Rows from block 7 of a small self-supervised image encoder, named by matrix and row number. Rows with one number belong to one neuron. Each number is 128 + 32 x the weight over its row's rms, rounded and kept within 0 to 255. All counts start at 0. Numbers have three digits each. After the name is the row's rms in percent of the matrix's.
After each neuron's rows are labels from the 100 images, of 14848, where the neuron reaches its highest value: "lies over" is the class under the peak. Only what is clearly more common there than usual is listed. The data: rendered landscapes of hills, water and sky. In brackets: how many of the 100.
# fc1: MLP up (model.blocks.7.mlp.fc1.weight, 320x160), inputs 0-159
# fc2: MLP down (model.blocks.7.mlp.fc2.weight, 160x320, transposed), outputs 0-159

fc1.4 093:142193097086090136097135145096100097079100127132174161074128159131140104127185134087147133136084107117145141101059116191075147157154096136080106129151095143146148158121158137145072151119166121155095192132172133122192153117109109144156199179095089122119113157166131114103157151140094111121154126073101173153108161177193160099115084151108114127059149135030153090187117147070113141154099151147117069116148114133114058143138173168141110150113100148140086180147125160080146119107141120
fc2.4 097:133198151118122067143064169083124126147162169109078149141158088121108113091109065132091159111137103132104105151127123069130179142128110140125153144148130160089117103123131124150120081145207099148127139085078180141134121141145081126124158148115119047134145127169112141120093100151146086129205128165166131116155140119158145047197143115163117085106136151139124091089165136070130069060124139160160149089159184127095085114116094118169090107074150120148153152084176134147141147177189183
lies over: steep ground (38)

fc1.32 072:207147124178111132082103110105126098141169122166137127154085162089120187077087036111105146183118123153135199061129152177153187079117130124166102106100097126137066102177155154119123098141125066082109178142101142127120112165167121066141159076152144115109192124163091128120162090209160124109099149132108158153119082122160172114165125171130106160163164123116118133116151083174138148130096153111133113080157184097097129150164098091127103110109093139183141107150156156131081124116131100
fc2.32 072:166165105092106190161131072175153163143105104130161164079103148142147157106117160110131088168149115083079143097093117147143141048159146123152115150165108153174139134181120164118094180097156141127103116146142079108104108127105146168101211165171144162064144130130075094141117193153171167097118088143114151114118151126107090184160149120081098145132129154160034130127144179166151088139135148137070142118155103133065124055086148099136125114110113086146082108103082120155167066148118138
lies over: water (56)

fc1.257 106:145087200106095140150120110132109167184161128164130134116145154105099181153099101140106099118176155103138161097187110135089164160147123159172146107119130131168106136201154167080091183100165157129105113152089125153129175135126083023183051161108165091126120148139200106098137140097128146118102146094121065110123132136084087112138136060077128151136118096187126131153160108153145181112149169097159091170110130128130099105138083115182127143110122118131120081121127115106044154125073080
fc2.257 100:095191073140195122146109140135149086097104106096145147137096126123137065099131144091152159099081090158072097129085110092149151102115111126101161179154131130111128137121111083155151074123099066137119120099168144094067099158098153239094138145156068160120129139134043130171150118137129089128159114121079174131123121127162129166103148201144171115075157134091086091117120141118139114143174107143099168097170151136120123183085146137095115173157176124140113138134133131165181168181198158
lies over: steep ground (47)

fc1.262 133:117117156091165137098138135151161142083171108191097114158080070108124118124144146110119105171093158136119122118125103145089103131175115175117143185169130125135160086120139132202073157147181141139141109122119135136128079142157204147046156098213121196113097106073064163083117089116113126110159151203162137097101067202126119127123137159162114095091105115044117134134121120100114108091116100149096165143140123104128125134124125166076177094101080121155179132135132139168129163128128195
fc2.262 119:167141115100135140150128107129099093134094122080131168127200130144132178140101142170113168060159102046122120096168139120172189140140187084116145119095126159132099123178166107076204087117105134094085161125110078146124144060143106125206121092060109077138149128180194118162098162140122133183108100060090114138158163082120154108094131079111120160176130129159160158133078127131123160186142137096140160135128113156155114098129130100160123122162192105114077100103123159104161118123118082
lies over: steep ground (65)

fc1.167 116:152119166091153134167139030172109136134155095165125151149119099082137114142134099171084107173136127065133132156141141145090098106140104123078140076178192112168161109133142125146118125151116150081122138206130086133130112065175135127153161105136172085151140140153077142087122156144065120141135103155097120173126157123182101166140101137101119144061172143156144157120146151059115138084145134129129138059119135154112093201177138121055065086157112134128161089157120078209117168141120147
fc2.167 106:144109127155073124107094172128113054080089142143149134087086131177104133115131152050186140070155097162165120130115144127170157145084166176166136192114105150106120141076162116104139096133100116120116098076085101160150104203127096161092065157163075136109127161143141155109135090131158135115117152094158156116153068127125195081141204164145121144125110109144129097145190128189136141124125117072136156184126111138156157112120098111162173140105137154127112194132098178078127061125142078
lies over: steep ground (32)

fc1.230 077:125134088103084133108152068113113138175076151091116129125119162127174166125225107131158141115162156094136124070161053100101105079171096140118145092092148161121103131172135137105079144156110123105111138124106076196113133112111051171125116161200086189162139168136164100132061107129089092126145136148142133127114172172100135161081098125124085142150099116153114121144126102131156150130073056135189086157125139082134119162143104130177140180123159116172135139149122155123037173164147137
fc2.230 105:145133104166152142182121134131149104134174110139193106122127083149137077125051135176110159108109082170125124161137205149136127186107140103122142160127167096100136142116125115162175116157121175167142117136164151087134093136111054134161159091060182079133156088096100177098202121132154133120092092135081162145117079158195108065167150098141160109102166135107125124097159153105081116118161181101106151097130079162142102094088176162116124085138093126105114154168108069119174070108117088
lies over: water (40)

fc1.65 118:088102149122088128177131197135164100123128120141111173141119113139085163096165148115132147093138098124134167141147116139128157125148139120113199138218085122224138181119156147165143083126110129136103104138126079129103160115158120165132087096138171154132114126183099116133115138124121135084193061089092128124101065114084149138128095174102152210154053106137106145081093123159059120095125111117095129126180132050142124106132110193151116079137090102212114144138086144144164164111148112
fc2.65 108:172112128117133159169129125113138166180139149093080155090126120125153130126145156159159126130154149170120204104117158122125191141153122141104160064078108120113166151104137084197135100105147176164180140131161068109046126162076103118148089154143128105141123144068085117128065177089131147133168101100120119109121196131102101162145081094093125083169100114143140205099107102146107131119169118113167140126187127097108111151217070102120118081130098122114140117190097090096208108110132130
lies over: sky (100)

fc1.107 091:076118067083159088185157184112145169149100164082115116122151170170118130111190146104105196095167101104125071175181184118128083130105115127179131144104119103142096094108146120119121117132125097106182136122160110167180118116094157132130111169108233120095131122083132140121105128113115123099138091101158130129137151100038121081102140181119140125093164131111163144166152133141122139157177146119141054126164187115116148059097094153087146153173102143086057169162119126111127119180143156
fc2.107 086:116112114122043108188174112081136159108150158126175143146176156137152184077073153150076116148133148134140130108137168073158104153119153128140098125169130132152113128110062134162138115166140137111197114101132088107139097066108174078200157115101117193106093158142116078142128128120154103128144151138164134157144105197123144098068109115109157087189107110132140118146121131202149104126101074045107135146109114164121106159119097200118120081092113114082131143123084093058111155159169090
lies over: steep ground (74)

fc1.243 108:139138138073136136148080195106127117164134126130066134108102160098117190133103090093141116173102121149180211073108053093118112066132103134099126144161119179142079119097144124151148143147136154127128150159120149084113107094208103102218084178113137129154103088119100141114168190156147066128098160100109173156112145090172173131167158153116163099136160194119093102151110105166132089163120134141090153108146144079098132111144072101110164079102093104147119148163104107114176163084126117
fc2.243 109:091129079134117106123048091095139113108088078090150103134146045145129089090131092201150104069137148024135132115125123182216121176155150074131160101084096115129126089110139155163112086172107113100117079101129081160141170151142126141129124093162144187113124143151186155151094098154147123125128111167174190125169134140163108111152162123132108122103114120102168161142127142140115105116077074127136167151129127128156126117104128152162138075078180099138113137074150176183135119120168198
lies over: steep ground (62)

fc1.105 105:146114131112081070124111131153091207157173131103096099123146116116095156169174129168097158113161111100199182113096140174163165103142120184085107098174114160112132134144156091141180174167104134059207128115178107078134154088182135134069121100107141175129088150140127150118161172123143106116149133077157136110184098119074077157146080098167164130082109160092116100140138112195081069125116162125091089156141118116122107131135150134144081092100136104150085099141119093192123132178122103
fc2.105 114:118099118098090133189077140069167098109142108146178088111122133094192074121132118178087118152102120103175144113119111107123128117089080127149110102118120132116142099068090114140116127158132116166159128119130104142126126088100140229108129255113142131159145156073157101141128092090124184103188163086109104158147096148138129167162146121128118175116152168132147070210153129112064096129153181092123118104170106135151161109078134119111183108164144168184150139129151120113113107092118119
lies over: steep ground (49)

fc1.70 109:138109114123164163187139139100108134082113098141152109148165101138102132146083079137141109101090184116133149097155153136153144156178094127076125158149131098071108121114166054165143106136203167129164113139109154128150042162154126119128140178100149141147092176138155140151100151071104132110118133131149097092162163158123105136095049149061169110157106118180091117113088106166145150137129089116176082117148186092188128129185174101133127090113144141013132095097146161113121138100065140
fc2.70 117:111092177135132165157140157089111115172109150143124138103171154142154081137174187129174099091123113123106137073142154087155100122101175198151109088148092102123168099178145092089157080101133127135137175127050147118138164047117122154153053189108087141135116080056133107150108137101093114126117135069108153112110170183147125165122103151112106075114134128118137154135126106088110063177156139124135155173138137134131134103117117179106201153114083123113189159115136098228140098107156131
lies over: sky (87)

fc1.279 104:128156145146104160074143117144190125121048184139051120140121133166079122118157139056112114081201145144097143094124121118139082110103102101143137063129167163144154153135144089164170166146131129123126123148123089143166114111074117129160107183105154140114081200137131067123142156121121134148164196092091146108114165127134179155132196112059162114116169101114155055111089142146156143067152148128122090104130111137121120153126141109133112113163054121155132151075186137109171160101055110
fc2.279 098:130124089167117174106105113175159139086146134131139188166168128134126139127122135104079118128129086162123169163168103077176095099173133111217128137156132101098138117120076171153085111163111105105108131142208187064149150108082098065083115148123132101146155133086106158057151152087128127117118115103119187129162084102044150137128121162144132070173105051143098118139098111086140131183145152142085153074128142125123132150158205145126112129192121121133119101138083174117095116168173125
lies over: water (30)

fc1.48 088:171121144063131111110103106155232110167153125126131106168161138090086107146125134138129149128195108112133083134091116176134147126170100103137137086146130137133113174129111160086129113168180155166124165193119105106126071116171083147144168182160149095075150090189102095184114126154177146131165143167175102116095051069194149106100116115111112165147180150177102164124124142113141150129123128101099133073143130133172128054132108095117125115111053110145058139105130068102153138102143126
fc2.48 088:129183113152155166137106086093172090128165135194119136090094117119192130136143053081117128148073128130107117116130097164190160102143102118083160094148177084137079150132132132078205147106147113104133119144135084083129139145111129135096132155150175102115166092049121199107150105136110137107175120110198096103147171135142155139092162127053172090181115135130099108136132129090125122137150071173140096183110093077129107113166162127101116131121106120085149105067172177192080152153133103
lies over: gentle ground (64)

fc1.268 131:189095150097090091154118128068127102153082215164120071083170138157114166118114149128136135159148175121156091153097160169114123144134104183100186152167138112139128108153148117148118126093127104105053111102143151142150148142124168121118118106155139097134126167109152100043136054152059117141167148141130134133183123179124138092134098112105125225135118097068159169171144113078209141110116127109109136119113143071077090141126140139153118156104119106147121062102147080183166076153129110
fc2.268 123:088106073121098152077110090102125136132138131123131149151165136143087062106210092141084108101066158123095142101111169133161150225107120089078206097133098068171182119115165160128105159134101149079086063114128147123171122140148087108120118157126107079127132128115092148103167124118149104099118073124115123097147089140078127122149127126138109123133128091158193163131119147123130107111141106108140102110123113120191091144111166181153164203176134103163122119097152160185181126198183178
lies over: sky (100)

fc1.296 134:137068102132151170065160119138186144101135198098125174120114133122121130144141096134139156125095120102194100133138166144093178114146151138143132089045027077138129078160090177130095076142106151094146164173141123127146169150081148138124130107120147049117098141074139105141096106116085100091103116161139146162095132064106079117138117113102123106137162100147139182166158156177146131104126154133131192100133147113064142124184070104145119157157141116077121106100146082161182170186127154
fc2.296 118:118148122103088127116136142159108159101184189161123176102138144110201144079129123156124101164164120165112202121153154101096076144134138127158127080099063157151145136135042067135148133155182142164104139122139117106095082169076128088135117126139159129116108118102107096196111125103150130149133097174129157173110148065098127098135146151112084095129152185079091190037110149192108162140161161131089106129176094088077097155129106138195081106154148105112114126095134096145103156140134174
lies over: water (62)

fc1.30 127:152170085067132125082147080142180088139092055136124149085128133154135120186148099105125161101151145201126130114147141063154156166109120159122122144138133108155082125125235119150100130122168139189145127166121110154156166114077174112201147132118151098080182128143144105122127092069115131173111102087116186126145138156135075085145135094088171153045065172144115119085151112129093071151085111126122138100151150127113111103121131060148129111118168133148195141147099144148099156087123100
fc2.30 111:144137143102083140205126055084086139069140139131096078174116143169132115122074132134113118173210127104123085177104097184127149118101146143144127132125095180106098139133044054063121179096070128112124122131131127154108124166149140130158163114076093174095125171166141100173110142189113089137116133114152134095075099187137211146144105148173085052100168127140184167124133143147113137127154143097089070108129148139134119117112176110112148141146129161088107145120103140153127117151077134
lies over: steep ground (43)

fc1.182 107:129136124155124097155121133118194138107104118096118142142137136111118122123133106169131119103124151116129096174169166162115094156079174150127127131224170135094118082184077180142190125137138175158116117150129170090124131101119120119120125149141083061129169136115164109112132146119095167119166127049122172069089159143073106127161183147144130114110140162093134110102097165106089143219135078083077119135024167113126154132165051168112135123141072113078110099062126152146113163139120093
fc2.182 101:068174169162167128096160112142129169118134152136162158142103166054047114160099101182146156120098097121205086101118134178158093131154161171151092109065114156081145126108131133117139120147150094091143197051142122115181116143158079094122158100122189129138091136172157130132121135126121171071203105151146119157162154072091125085070083139130164136099149167073069103085118118178107111120146121112187111107128131124141109096146121063119096142121110088091142134170094152137103142131134108
lies over: gentle ground (76)

fc1.252 094:096141141151039100201041118137149150100136099162177115094115116151084156067158095109130116141130104125102131110138128118172129079192110150095121131127130144107187155161146157139146150170181142159073145132143111093122092093117104112131164209146127146155163155089118146099172170147088075177101108151129110120204170100069126150151107112123149093135086145109128121170096135150098165118176102071110057052104124091140071129137153124166109174100180103157099116124141155162144088142124146
fc2.252 093:130122132095159131077152106099160131129126109107135157105120145112128138147159140212190216118098157106126146179137189098160099084134137168117084099097130103180070122125100112098109120109080122085145148138148156132122096117134080107149115071208131082143166133191102139109165107126147155110144119122114142122121058158151174153087129131148109111164101206124102151069184163127090105159120113124185166165169086152111162113106054139117159138150061088087091099172081140115103145068117141
lies over: water (62)

fc1.38 072:161190095149142133156151155156109077146221186159142133158142161120127141099127116131151127133135117097137080113141092100184157095132125083113143121061144080129155130156112112138180104143069134115145133172150181119115204097168158170210078158123107103149102121137101123123139140137068072144080083151151143134069121109119119078151127044160085118133141130118105152074118088084122116144177116090167155100068105131136090141087081147138128102132133100135106160165110103172206104136135062
fc2.38 096:094046144098120125109061098136143169115064070109083088117130072112158099127138149118111144118155113175106189150112137136080092194149115165110133163186161180108132132120156129144095177123162114126138131106114080149137035173096039126059197069160147168146138102120140125134143072108177146094159128118080130107175171166147102169105140184147125140154125129131143137166139160155118151091077142183126118147137118103107165126139188131101144164102127152111098117138139135131057161135121151
lies over: steep ground (44)

fc1.89 099:131128105103026113139149133146150151108126088078119156114100130155142105181172149123092141161140148090110113147167197104168085143106107088107122136166129121120094179107133115103163160080114140156156134098179125153067183158124110169102115180169143177147039108130121120134156193146144059155077137154138094125126162201112099144123152179163137110176108075162102126127094114102047073128159103087082143164113151152134126184115117145116156130116142071154126119106169117113132077066113153
fc2.89 099:177200098186175191094106114152159110104126125115167147120113131110173072116202118090149121095171116096165181174090101146158123105115107121158101134126131151108093158176136082125099104116103154166133172158132095103111091143053164155149149105147128089125121089100115113225212103154134142122176085111108185105181083101100073123097169129163120121137134165132063117111142139102107107128140160170154157144125101092103149180075108158065118109153065112104108131127097120151092154140127104
lies over: sky (95)

fc1.208 102:085135155115183090104123097121112159125108131157137149130093167100198102115110083156161174141109080184136178170170133169147102140153110100127096099141132174182141125123132129085123158145080166126137095124133141122105160111075183200124150191141176184136097120121151138167129118092103073177147099121088095158092131106095147126092125135085101079086142164207093076161092114126123104144112120084113078182085129147145149145084159093134106164120190124114121098145107110074175030112094120
fc2.208 092:091145130178150082091089099148169200139110140081111129140118118166073154171111137168133139107139063117108103112114136116104104096102151101115100133112090132073079121172176117177102151233163104161124183126123085107139076127124157098153146170103134128093089107198180157103097169116149142140138090128133142106153153179124165092169122082111146155088183090143107134139167139110154206216089105146185114112174092118139105144110114108135132179085133161169113107121140135083146165075125116
lies over: gentle ground (65)

fc1.125 101:100128179098071178100136115100128114162135157128079190100113163139190129090112150133127155109133176093114152218092149142136125094159126201139122100203147133118180119084072106090105083116178101136100172115068136145142123114127072106143116128086167123135190175095086086088085100097141098123142105149130120144119160103165169184066151120115186123078121136089076128155132175152149197129139159104148141169134142125115111106114140150129102118193107174124158116115128090172148156083086083
fc2.125 104:147120143105155090056108125100102113107147162114169097143159167113140089120153157170133133124122138150155117094165105179066115112109124037165184159103153143130136161146153161134146169135088167101096096065074065162147135149130149124173167092188131136134094106122084133097127157108123184133153082100145117077117178152089079099111165081105091143121175060115168135162148113106110133112153130060080116121131135091140130159120137123152153151112150108207134159132179129097137055092220124
lies over: sky (76)

fc1.35 082:097058124171139133145127092114155062148147107140115157147097089163105149121096094096180156091084177144143179126150139131140102079144082095140139113116124161140111144185110162133088098094137089126107133159105117142160116162157124136120181090137110150166172163099171149075141149205140175151092113080108182090116121099099183097129222152121135163057150156132125113154147086166109152132095159082083095105145211059163144068140115085130107120165105194085126145143132129135108090146115128
fc2.35 081:163195140085142113168122119171130169123105076160109109103138106111055189164123166135136104144118135212175177157142161121143028109094119110102123103191108122111120118145142096121124124099123154140149132151191124110135183188147183129159141094072089135146131161154164144146162106104156098136134122149128103153091121130195095133129103142075124115149123098121170133114115099118145095185141115097065173128154150033121148164156090127091094109134109034182123157133095084179112142118129116
lies over: sky (100)

fc1.176 124:130138129128183118096162157110167136187119128141118080127101196177144143129164075138107144103125211109106128158071162121111164155098186130092148156122207159106151124136148129126113097141126112172108111136158095139112160103114130069075125166097081136097156179105102051152124120087144113075117147137137126132115155159160121117159119075191121133124073090087136050148123145121149140190090139111141159105124145100095163092161070109111083054134121108104142088163204130126213146153149129
fc2.176 113:166104152118088104130112097193067138060109132073061161107153109087119092147077179139128144161104090176127105091189101107137130090177114127130144146119089088166143134126093153118138140165127108071146075130069149120135140183140085199185135098141157159137087086098148185115151152176118182178124122182107102102139102087148175135138145103117092184159143143165132176089109133142101171093145143142086152146105105115167157153106145114169126193081079146196096165155114114157119100110121126
lies over: sky (90)

fc1.174 088:157147110113050130152129150134172188189087137166121108148093134145120123144108136106168128198136061109110156115128147158120219171126155100156177146115120122130061115140098159115181138116138148158088105126141082149077072044137090127122154138103124101064143171119122133071116109102133123066118094171143066111140134144147178054136081119121130103101102164064151121137117132104185144138111144114134099125120096130165204172078187126118137111152142126119164088119143121156159096194115090
fc2.174 087:090151163145164119153158113129116122179198158157097108097194140097149094067157163102119148149202189146147044121133079074209102102098107142105129167089149073130091143092094109155108122140135168115101189158090109138168139195130088130101158121134149137225155152130115125070100116140116136142073091153147116100105117134102123075084150140104091094138123134191149151141173166146136148098116068123125150107141090132132090125158110123079139116166107142171183150145108168076134099126130123
lies over: steep ground (46); water (31)

fc1.132 090:126102092137160171141174151101117134161138179114113121134099138136101137155159162108138157116108137160138093155145128116148125154132082129086138144073128131131120134090099191164159138080081069172167093134107091130159129103221152087118176089064155120111121131131131137158133125119136206114171177112084053084198128124119139132215161112168079179111110097125046101126122113151190127152117112091132136086166121085113133161081150134148137068137118168177127168092160154132073100125102080
fc2.132 097:129146153166121111124149097139120152125099133122156143126095121115130041103104122136133094153085163101175157036115115132123109106105152154129162093108171098145117136109188089149114149154077123083064131154156131149133099110128098172065110124138176116146151144094095062127124126133196112113133084198185140145145152133094199150079146130065134133172155150161161108092186132109088143146188145104190124091107158154136129115162060118092080156057112134135142104158191105157158105119198107
lies over: gentle ground (55); snow (27)

fc1.3 074:156092160097108128157091116143157154153117160148149101126061096102154096110129135084144171141127112118131165095135076148156161107134121108106112137122194113170106137089127153103163183116192146079194107115154126137078120158189137107114093177110137158144111121166095140170145161102132096162179133150120103113098088094128135119097135162128107167157048076154156135140147126097110096137165110155107097135077209140091096093105112119093035144144138218118128166128136028107134088189092138
fc2.3 079:090128123132121139101116160096108165073124126154136094148148162141065056132074167141143155121167139125131080189164119125125119134163130120146105167070145185115147069130103077139158140141147049157087098107108186122186106129089153131122080128115158135116092212149142105056133069146129161112084161186162066089119130113113133139155150137130161148135154150127130128142110069128136097099106254138123115128108137095116162100067089135135099092152164137102139147110207145145149149158127108
lies over: steep ground (41); snow (34)

fc1.186 118:113158116127121186109137188213136114100076110138135093123118125163101121169176049044124075147152136167111151104099137103109126120099158130127090124148050104163118160187105127087126140169146152099157104131071132134160126100092137152113139128118174125153096173122123113080175118104137097136140161096070132128135141126104154130108174080113118139090139093202144163198082131093151153132145107069137110085104081122113129178106199090169127066144158134142098140102154157187136190151174115
fc2.186 120:085111089119193164162106107201117080118103120186099144157148119136115164098181118085094186100115106120082156131176156125169144176156071140119130176136085094180092128146128110176157160110156139120152058135152128107159147154123136128126132110103186121112105097136143136137124100148081153123131188076196116206115057123123159181118077087157094110169057106121158118156088147073143074090129158136137159127095141076073157103139110139129140171082173120148140092117148162074139115145121131
lies over: sky (78)

fc1.112 100:129152055128174101135142119107059180148120124143091124136146084157097142131086082118126185151135191096213132184105116138073111134126087129175148119080121102154176084170138132160112127110118130136087084115155101099106092168106160140084146056149184116067127133177093143166152109094148153126144108185153132129110165084078162103126102151113128102130116169139126139080146121149159113110118150148164202128154094100180190174129146160095122116109178151034105155116065142154128099127143145
fc2.112 093:159132084092136113150124150121170082098153098161191105078173096188118157138157106120198087069149143186098157180105129127103102109159134167088113114130161138142094121083086150102112125114136130171131115165136113175125149150082093126103148143172094099152098116174112120136167189166150148126143112155144100103136077096210118145161104061161106147115145133170119139103158122049115104126168140124197134046057126146145089150086143106174104081101157074097100088098115113132113154115149178
lies over: water (58)

fc1.240 077:161137128056140141130144153141184126074127069130121085103114117101119150106091117061179150001103128153137097112089128093164164131105142159117099112133151115122171132148176078126081132154091121092096191125157134110061124100082130178056075096159115188066149151126133175135157114087128130183145071170137134159103160109131164163117176207121168130177161061107122167114143135134117129158136158103156117112100116102168118129128137119138112128154127113138112117107116100084183141158164150
fc2.240 093:104114137201148128138106111150059128182123143134149192138164132171141125164145123195048110195165127127081181139159094167112096125215126085126154128111130144145078158072077200127154125109144104159153088104082145153178158173174083069192127165110115100170100116125133135111080105123135138091121152070075094099138129132106072110128060062127106126099084178148122117154100101119147127089156120143096135154136150162112166135122131157123134104114125115122117154154141138151073121112080089
lies over: steep ground (34)

fc1.44 084:074166149114113078154139116131196101141076146158152085064103106067116128120114147074104164168118126064129174097100106173142131139111088103143044115155120107108181088130141177146090112131114137166201146153182159114131134123149137118182135199120079093161102103082165139152096136130166084089189113121140081153081151150175122099159141143137165167133121183093125112141130120153103217148119188093111100119146107118109077119141146180126117152118062142136103158147145101112105080143118169
fc2.44 082:128113162124095102195089191174082127114136118181107082144151127127085152120190120161176172125111097151144075126156141124099098101126163114159202091111156113147144150083148114131110171103131091124115130063154068153110080176115118091143094115182123167125157062178079135092115152140119101151112157167168167044090128135095111111129025080147197144106143124148156154123191121102154077131128128184144105124122170125045124104115107126121141106110159134121103134105119147143131096173131137
lies over: gentle ground (80)

fc1.313 113:127181113097127162167126109051173193130097079120154116124162156106102127144131117113131105141153077160149127136175160172137132066144140123144061150135178117111120149119145090082096124137070116087098135120123113158197148129101167201165152153202109136064142187105128133132085099136120121129120073161153151171093111119140114178149135137157144153090128153116152142060149102113136081157152155197113108110156138066127118094105060134115164118076071092138077160181153100152114119125178192
fc2.313 102:089090159117141111068175134179126124156161166098153133115105111173138147142132107165189167116168177128112154168130075159105104169129165129117159126115100148135119132132119115174150074149174126140114101162106156142079091141155076095116150138088101180155121087161115098129134145061066081129094162074137168058147158166107144077119078061150140069154080181134108082157152128125141177101081118042116097113131156153105113119126156194185097137183152180094124107089117141126118109139111093
lies over: steep ground (46)

fc1.104 121:125078122162130149184157095134142145070068154077082151103181096110048109089064127108184121115162162142113085178156072128098132153101147124082111126126101112086106093187131153109073169179089090176166094175196195099122120182143152199125174134157105114137137121093116145095145117133160164113116094118182097092165114189161069131134141154126130115149170110085149119080107136106110104148142129163114108133081153135192129139172135140135114141087097141150105125089138181134100090116138133
fc2.104 118:105149136146146083094103174089093145159152132130131051158124181141154197173141143145118140125063082157105149110119154132117113078132154102163170203080212122159208152090158126170206114107160166116110138095107077126091122087156111063103097123118171137115140153163116089129155142122084129095082147153056147186164136097096170112150123079141107150123113111183067126159143105186132126094118099094141173127168085106102146150110106095105095102137090102128174137171129145139151127121133109
lies over: gentle ground (64)

fc1.162 100:142117151196164170188160092175158118122118126110102089120096181141099113141166102177101132144129065091136101123166099143113115105085115150109113170112133093151209159124118136147152077085130107174167155088146127123128140116158161144126125122155120136090130135114107102146118142100156125145089157099151089090135056113106180126098150107135089176210089137182025110114140112142098115190105063127189158128125153112155184123148057098167139116143094110085140062130129157117145070095086162
fc2.162 115:137147107133139053111060104115107199120157115076103129101141062148107111118110114125139076114125164088129114168162151119133124134148140081114140126146157180144142100099144138104133170154103096135140085135083175147056119169135118123057170168132172137139128143127117123160110152146147146206127112148162132095187142110133098124201108123107151149065084129163164102107089153068112093129196144144174133132155139085154057097134197135103090194124185136168078109124187112158162116168098162
lies over: gentle ground (84)

fc1.269 104:073120076100098144139090188193143105101187173108162149088136117102110115146085136134110207177128175146112140121134086147122080130086101075138109105126101097115077067086122118130104143115119145147160106108083102105130044176170103153130182111076103128078109090155116156146110157124180137126101109146159146120172136126212099143136119132171171120137110175163183132101158149104129109180173121186148160115105116192139159138067119141120158071146110158154113083129101111083088116149178165
fc2.269 107:107096101187132122056147128166122183130163173092111154180129071115101086110151119147106093122079142107130065080095164101105156125167156128155214126103090091212139102175144206151174161099096133142100096074132081153146134107127104091157092138136146154094163188129169152133106128111144161143135139144122032144072163113120139124101118152121153188130137132090158169122124146128194120139140139131124121122067154079114067145093088163105100131142158133134119104121134109144063146114183108
lies over: water (88)

fc1.216 103:136129107131101136145204191163110115130107138075109134098219138114110177113141129168148091179180075108093160078183122159136165084106148130135100194140151144149126111153173173061135128143190106114145097122058139160050070116087159128085127129179086103134153133153043109137130136117128095126060196139088112078094090124141151090158096115154165119134136132091127123129128108083110135202139135183169136109133097129142146164105124194116117122154156120115133131086126137120126128154137085
fc2.216 093:141144153109195127157141149175157148167058139141108063150140147101135066147098112124078099152094118161147109086114165145123086121133138141074169110124119115134117085203099064176131151129094064110091196140191093160128111178147066116141160124138190130121103147090142143104106076141056145154169100152133133115115117151110100154131100160120146073107105139130118127106095161142095068134110203116163163124162106127125102099097090057104146116146124165114145151124123184132185090151085198
lies over: gentle ground (58)

fc1.129 095:101128147135124132135137170078139179137171131140149104093155090140128113155128069188123121193176112086095157123152133136106164109153094168068117133078142087190095094064151162097114154154157123103109132063126148092181123056110077115134115135138140129078153116100184144125178164158106145136091118118174143076104166186140088123105107142143161142145175136122106159210104171117154131104146154101083136098094159104114096179071091114113097090095165125156179214097124103094126137175137154
fc2.129 094:082172114104160089130203173121132106138170120093131083134132137154104155131116103125147129150060099149098123150102159132088147114159153107113123094106118138066152164162147142086146121123134148119196191138184117093161132180046122098126087148113090164165143065114197141115107114184150062094132124154177096156197110110135219159093098104152111164086107117203130115102154125142131189158086120118120108175163098107147138092161165128127091116105154125124082134140188118154096128167095110
lies over: gentle ground (69)

fc1.97 088:111113114158139157135093140146107069136130125164149082129127079146114170068146129082134104122167162092142077125139069168130141165091067052149162150110128132102126132085102165112143090121096124116183116064104094142134115117157125124124125145153144100132112136087141104191152180141142140193165131158098179177125145108134148110100157125118133157144107149089186208072064144124115129135153144146110103133108163096065145106200114137190126177070157166120118066171120125136122110114072226
fc2.97 080:123149085071100152119125108111113181131117137085146093158136150074063088180140156125195134119126125160122087195086168069152117152089064159135136145138144157126155124136159120094157117063176138138113187133137151095124134115112097122146132097137138103107197124187102149119107127126076170165117138131192115167117142137120126171129073135151133152158124078129108121122142127128101129076223119075182164116095124097093104156115077126098061112114141081127163063130059128108146114209162157
lies over: water (52)